A small segmentation model, trained from scratch.
Model: 10.9M parameters, arch unet, norm groupnorm, activation relu, widths [96, 192, 288].
Rows from block 5 of a small segmentation model, named by matrix and row number. Rows with one number belong to one channel. Each number is 128 + 24 x the weight over its row's rms, rounded and kept within 0 to 255. All counts start at 0. Numbers have three digits each.
Before each channel's rows are labels from the 100 images, of 14976, where the channel reaches its highest value: "top examples" is what is common among them; "lies over" is the class under the peak. Only what is clearly more common there than usual is listed. The data: simulated telescope pictures of galaxies.
# convs0: first 3x3 conv (model.mid.0.convs.0.weight, 288x288x3x3, each kernel summed), inputs 96-191
# convs1: second 3x3 conv (model.mid.0.convs.1.weight, 288x288x3x3, transposed, each kernel summed), outputs 96-191

top examples: merging pair
lies over: galaxy
convs0.195:118152037158110134127146125118153141149141117119087091122169108107131136120117128200122115141096116132123107122123113102118145135108135128172171162135105112121129149164134125105128113090145127161090142152135152151140155090143129133117128127172154096108125134172150123097183144128151191106
convs1.195:133121118149155143149106093108148154138115122159170112139110133126118081130126129143114126117124088156100131110131162154131106113142128149136128052123167103091151124122121126100132112153133122124149135133112121114109108125078146128100112148129156094100154125112118102133142115139108140166

top examples: bright star with spikes; merging pair
lies over: galaxy
convs0.129:117166123097120113117111099107151107102146106133111140127116097146093137166146183133140116112136118141100109151114098127137106138110130120121143147133128153153109140171116061121109149166113135185143127177129153168154121142122118131121134128135134151139150107131124120153108125127115156117
convs1.129:099099142144164165121138161146144146083115142135184113132155109109138142113122164084111123163129155131143117145154134126129137118131104125114147104101107116124115145125109145120145176104137123098127117137134134107135119102166140148133164110147108098139100113172148158130104127137143134137

top examples: merging pair
lies over: galaxy
convs0.117:116157136098131167156081166157129099121135155141112126143137168153106122109148116114104131164169156166125150101109099143130133105102170157146157107150140117117145135154096113132105137123150146127140177108149187158115109126160142139125116119130053138099141111084105148149071133153114145113
convs1.117:145071158133139120116130143122155109123179102097134141129129113104095163156143097111114113131088146105135122150168146098068149143138109135143121132109140122145140127125146130152121137126125136149111126132140094105083164127187106097115122075120153124097144070125153131115105119110123165119

top examples: bright star with spikes; merging pair; many-armed spiral
lies over: galaxy
convs0.284:125146126083113158117147149131120122124034116120116131145124128119165131135133146088111103092120133150117167126107132111092132124131131115125093130144099144122170126134132108134126086118142107101151082091138137081170146156139139157106107137092086150190132118142103164149106147171105178112
convs1.284:132118139186129115170103118157110163150146165131169146115154150098103133146126107130108137131110092139029105138118140118089144148136124140135121126142138152183106127119140122148119158150107114144106100110123135093112129117152145103169076144156191121093163127135134093166144143122117079130

top examples: round elliptical; flattened elliptical
lies over: galaxy
convs0.222:159195151127113172170110095121149135165124122104098121146094132124111120148128104106098106131110117133136096116123173141138092138106121097118111100149105136108120118140163192158122101193144112131130145115166112113142153142119101137149125142137154164137159074140175127132142097127117141133
convs1.222:149119120117117086141103134116077141116095111148135136144131126114109110130118158129155165092144133124073131126174147116148151140085143122145114140067137116104133114125135113102120103153112114147157120167127116110119099125161101130123143112145163105162119151122131105104187138160136125144

top examples: merging pair
lies over: galaxy
convs0.175:149121179145121101139085106140109106095085130136139078099137165108124118144118103177103098121176089147094161066141153140141130132114105105155123101101102131163154143096137168119123135093126101152123131118137098126133092167113126117082140159120093147114136163098137124131136122124125102133
convs1.175:138148110124165145097148121100092120163125156132118139164197072114121132129133126101117139089130129118139158143135144126104125162099102125135135149120145148119118122100111141132155111181130132120114135110121120102107114147123092122120116129143120143153095094155113139124110115139147203126

top examples: merging pair; winding: anticlockwise outward
lies over: galaxy
convs0.203:116170048127117117131100135135108099122102139077111123132101125114129118142111190114088159144099141152105121124134147107150119122130106108172124148131114132168143146148133169135115198176137129093216138119148162126103110141120121148126129119124203145105151118157116114093120178144095129130
convs1.203:127107118145115105125079139139117179163144137141139105083111121112136158134116122095139117136132130109078146149115112118091147155142120153133122151148153139109132113144133146128115089170092116173099131154159132100128167111122127122115120140113131134132135141127138153113134131138121149169

top examples: merging pair
lies over: galaxy
convs0.283:158155125120170148079115146141132143149134129129135116133143093134141156130141080186122134136172121139141139117141123131129148120156162102115154147117128105129109140144118149104126082102128113077187122139121068106151126129110107118110097157132117125149149069079143109087112103112123131130
convs1.283:159123118154112117156113098145126118155142122130099092169153114084114135136140102086110107133099132112070133177146149076114135157132113080127159164157119128138148135113134128140118101117136124126072106119095125145114152121115108103181115079140133140133160109120126161144115115110115136079

top examples: winding: anticlockwise outward; many-armed spiral; winding: clockwise outward; barred spiral
lies over: galaxy
convs0.50:134106127118118142132103126158127132119145154138154141136120129120109130123150155118087134110111106098092153142153140113115181111168148140108150125114119138161166146125152200114119112143135118079140147172108145155123123169125123091155120134096176150120103156123113093158137217162100101123
convs1.50:163116101178124147152098129159122147163150129102122094132186116129102124155131128112127120109123121149074109155147119177084130131165130102151102131107131131122123154158149142132132141175103124140119124125150161119128147114102140164096093133152120100108104106154131169127119094117103174129

top examples: bright star with spikes
lies over: galaxy
convs0.125:124127163132143086124109153106174120125151116106120128132113130138098130134114156151148106149131104161103107093127076147139130137120100109136151148168146157148106105128137110142154099137119125151127086161120139101142158123144117165164155130154144118157140086114137092111102123114112110118
convs1.125:101143124113141150102137127167126127146159114137121160118155152139161179124137112178161167055137123110157107120105101116151147101108119164098109173115117133107167127123132129128116097083090121153128120120126105124090109097111100132127150131097121120149159141110117119127122119133115126123

top examples: bright star with spikes
lies over: galaxy
convs0.189:113100168187121117105129102161129116129093091115138111139109155135120135116121176163152137125157088136104149092135081110079137112126134128084154148095108110124162147123154202098117154152110114126061100104121139126110118093124125126123159141133131099153136094137129103118170140138139135109
convs1.189:151149080115141102157051114136111126170152144155139164144098125132130147111141131126149123160110148145141105077165121155091103126120138111138114113143162117138140093108122086097167117128090138168125110129116128149115143108123124123112130130123134136157123086098130124128100112105086161167

top examples: bright star with spikes
lies over: galaxy
convs0.35:098111120114148116103140173145154124090130110115126144128114141110144135116161160086118096131111135123132121118161087103122129163104061111131132122132134101129150117143141111135091145129126144115105116123149107172157136132152157115158139121110102127172144116097147152141093139165099146141
convs1.35:117137173169142192078132125073137141102127138131184131106154126136133109112143125126115141111126150117123118133127141098119151114140154155137108146120141127157110123143089122127140156091135125140120140098096144121114078128131138129141154125187124117127150146138084100108140140135151093104

top examples: bright star with spikes; many-armed spiral
lies over: galaxy
convs0.197:130143111152135086141129122084130121091113122144102158112158108131129116128102146136122083168092126156105153143111122124160125145136134118098118113116108153135125150127116128158148135107148129187085147122115107133198134155114145133162123138098187127105129116116112134133126096116129112140
convs1.197:123106125119122133098122135129126108119100124154187142100116120141103120168134145153110108139130069132119164172139136121113122112134140083121149103103122162104124157104148157121112111133141113141117113125102169127152128132160134118135188116180120118121118156160153097109117103139113169157

top examples: merging pair
lies over: galaxy
convs0.280:125178132110138154156144185140123099099111135162136112124093120123184103152117147151130143121132153121084114133143137124111102090115135125089112129144156128116131113139115198114110132120150084086143137107107109185100077131094134155156125116088120142132155103128121129114138126124102184122
convs1.280:155124110187123118170131112126135131149134157075155151133151122100134141094160129093118140116148120150100139150119103149096134152150154081127127147127100133116148158157122108137137126130128162110158113136151139117107194098116155144122078109144101122113115125122081132176141144094111101112

top examples: merging pair; many-armed spiral
lies over: galaxy
convs0.105:156112094129115148103182144099121134117116102119146094110142155126111173153098119135163136134149112104152120121157218127135152131107108134144120125153152131124153130140119084143116091140151114138125125155117083141132126136148137147105131110142133153123128110115135159103139105120128131131
convs1.105:126138128109103088146091114127143123165128140158097157135123115102127110146131141140151104135079104129174156141157136112182137181139103133116129121119141134146122103130119134140132128157107178123120152078115140105128145132128167109170122116090148129100124085097137166146115148085113107152

top examples: merging pair
lies over: galaxy
convs0.191:122188103114178154113097133143107162116145141108155132166153129118114142119127147127135131090119100128121157101097135116089118110115171125182130144097065101162135124133123064128102127164112129138210094136158146094055098151129130161133083137109105135184155144134117113118092159128086144099
convs1.191:130099146148123127142159137131160167100116127107148158115092112114125121152122158104129120130184097138092102129122085118084124123119132098143141151176144123118147096142127130139104130139108136131109114090146069122097128143159148119142106061160171104127141147112129118145139146118134095134

top examples: merging pair
lies over: galaxy
convs0.182:087132092122121151161170147135089112093068131114102079122096174090156134105133115113124128125133143121124114124148154112136084092140141128117133107101113115132141145103120160109130134131147137077088130123126101154133122128127121117111141103164157086125141162145171138092135150140144160156
convs1.182:132110114151115119157146111124104134164110136172176123136121105111140125100099137102090142139119114140085153125103100176107123142138108098147149120130106123127119111156115115132139138106101161087129121121132131147104140150126107138137117147106131098112136114152118158128111131132126171160

top examples: bright star with spikes; round elliptical
lies over: galaxy
convs0.134:068099087143132124137092076142161139126106121139159153093128168094068115116123145126104105142113117126161123137117110141087105135117166111140129127125094119111119161099148125134111128105121150155131133131112139109151111130116114113124150160097133102155173161124153099126129140133127161124
convs1.134:123146071161164091148147102149119165103128114141137099128081112124091103120147145141128107165157143131129087102143126165164119141108143125135137088097124083106160114124096131091110143165138127144132110142174111114078123109106150116091193163135136134142117116134128135117146146150114161144

top examples: merging pair
lies over: galaxy
convs0.112:173123110132099105111101131075140107117189117142138150149124159105109142126119129104115092133108142176068125146115115146119119141151081137110058117094099100146094164138143125124148088148137150097099116092157150072162113145118100152131127129122124190106157093152113105139152128136139124129
convs1.112:120095120135114098157108151143091147140127114138155108056140135115077149152115139137077093111114123129146165104142118135103126135132109122099143120048174136141134134117136135117099147150109140156129128146107166134098160093111138151122110130101132146121141111155133139113101144122107142153

top examples: winding: anticlockwise outward; barred spiral; winding: clockwise outward
lies over: galaxy
convs0.204:115130098089104152122139129130142162100092161135097126165148194131099129147113102102099130142124119126086130128126184108111147120173116112135122131092117159151155098125155093128121118151121100090150103115135121087152127144144137159164124125131141163109161097114132124136096132162115078127
convs1.204:125070115139099152146097120120122133126117156137119176135138134109097149139091151167087141118114147121058115122142149115083143151108155135150105157130136137152116148156126151136140152150101126135094174126112128107145095135178143116111122084110169126163125141135086131119099116094126158107

top examples: winding: anticlockwise outward; winding: clockwise outward; many-armed spiral
lies over: galaxy
convs0.211:096096139113152100144156114102142148120079126136094133147122184125116114121138124123112104141139098115145127137140197137122099136148113069128138122123143129145165138091142083130112156115091139088092139138138144140094166119134099141155122123097184158105119095137141145123093136138134103140
convs1.211:118096116137168135111092153126141143104132119100147141073113129131127165144151095111108168140114130134135181099121119124104155119094116125120129162078137122111119145108099164152132149137125143155158121133098110134165107095155120109111137101108183165121137159135148091109128153139121156128

top examples: merging pair
lies over: galaxy
convs0.61:110133144136145111113140119142101128116102137144115070109142121103126181149155100128112113112117099147135182113135107080118106126116155095123132140113103124142129127152134132095125135120173097072081165157146070140131110110123118152160140174139080105145138107103143114101134104101146186096
convs1.61:098116114131131134139171152127145154119130113119123178144129130125098115117096142134119094088095134126182103131149144131109127106109092154183095108109115126127139135115145119132142077167126099136136089157100097147087117161158126124115139085139154140079138085153096092146171156130142137136

top examples: winding: clockwise outward; merging pair; barred spiral
lies over: galaxy
convs0.206:176102144102109142086095092129137129137146141112129131145143098163118151115118149123159138133117114139105114112138076105135104135104137099140073135113114133112134111120123128155106120154139143084175120146131130139081134114153108139146128102161116107122148144117095123099096110156103168116
convs1.206:134085131136115104184144146133104112148111142140132119121105129112166150159159113070178095088115098081134119155129136104130144142197082197112138094149132133152146109120143178156115072099151135113141121111158128133156151145157144145173135141141103105129150122109121146148063137122178096140

top examples: merging pair; round elliptical
lies over: galaxy
convs0.207:101144165105178118093109080131136138122115140102121083102111107130104148139138118134105132116177118128124112151089075097121124135119134130140184116176160104140136146132135106116122121132115132076142121126121131153156129145141125131120134096146126108125103057118133127126113145136139141107
convs1.207:129123172141141176123119141147127128152125142122138166135162139092130164146138099102114136114140094114094146128139126112099177155132105123143141125154141135137114083115126112140107073099093120112156115086150101140170132121178130124138087145131111146125110152139141120141109106115127100122

top examples: merging pair
lies over: galaxy
convs0.15:103163095138113118101106127159105134122069114098093095200191186149107103092129099100135158124118146137120114154141122123118119121148113104111124137120099123128111125112097090106127117103111130103142161115134164169103124153170124113144130148090141167096129140143105122122089146156074107115
convs1.15:115100137136117104149122114128164178143128113129108145087117158098151165110078121136122104142063112155159173122159127099095117125134117131152135127081152128133095087119155146153116143161121126148103128111122134110094167111120125106126153122145172158128138143133139085094116144132112151150

top examples: merging pair
lies over: galaxy
convs0.70:162166164122139135143114125120137110158106107121164161135080140105146147114133118141137109125148157143166109138091083145104144120127088101169108114090188108170108156158110154143167132124184134143125097118148159105142136164124139118135136150122166153100116044129124132123143162127144143116
convs1.70:156139113132154116118138167100127120099142111156121058102106116146125130109123104152152129102123121113114177154164131153216126143138143120096131140130098107152123185144127132136114124147139097128166130130142118112159095138096124164126087129161090125105118136114110140128099097131123106116

top examples: winding: clockwise outward; merging pair; two-armed spiral
lies over: galaxy
convs0.285:147112156124163161120104152133147149147122112134128106111106158136149158143131109107133149135179121125084185105133124102154100128103108140122131117129091113109138121165139122132127118137157174092116104128116122157139121104116122130091127122170127138128108050124123145155118114113136122128
convs1.285:121130149112133140107124134104111117146212144112133149098112112155122121097137128093124149128126144173105108148159158157095118133106147094136109145117128151131139140135112118158144148129115160130090155109127142183157095118093131103071107112136194152093134140146112138099130161084114138137

top examples: merging pair
lies over: galaxy
convs0.178:123114146095154130112136139117149132127134128112131112095119165111121150157142140133090135132132115137110129113165107137115111145130123128125110111130136146130123135128100062135141116136145128150078140144129095083134122103157095154110144138149130130137112091162157174136132119126103127119
convs1.178:126117119118140147174167128113117137105141145123122197188158109077151140155093173124094113073089118136115136126127108111123140110112130147158132133126144135126106110136130139130125151111157144115151120161134114128079120152169098124144142111107135125114117131172106100120119166116171140158

top examples: merging pair
lies over: galaxy
convs0.97:102140141126175128155213147127100110157131162142136132138091143133143128137127137159123171134187151093116104125159092173119154120163166137104174135133119149117155153096128114116166167144085151096122114113144169127101092125121140078116150135125124156103126110150127141114132152122163184119
convs1.97:133139142096127103129102095132145108157159130125105144112135125142132149141106102117123162089092132133181176121117154099112124141116116146121112154065160124149113137112162131151117098146095114080092183135128131146095184146142098129140081120059117175137136086131122138157111107115092121106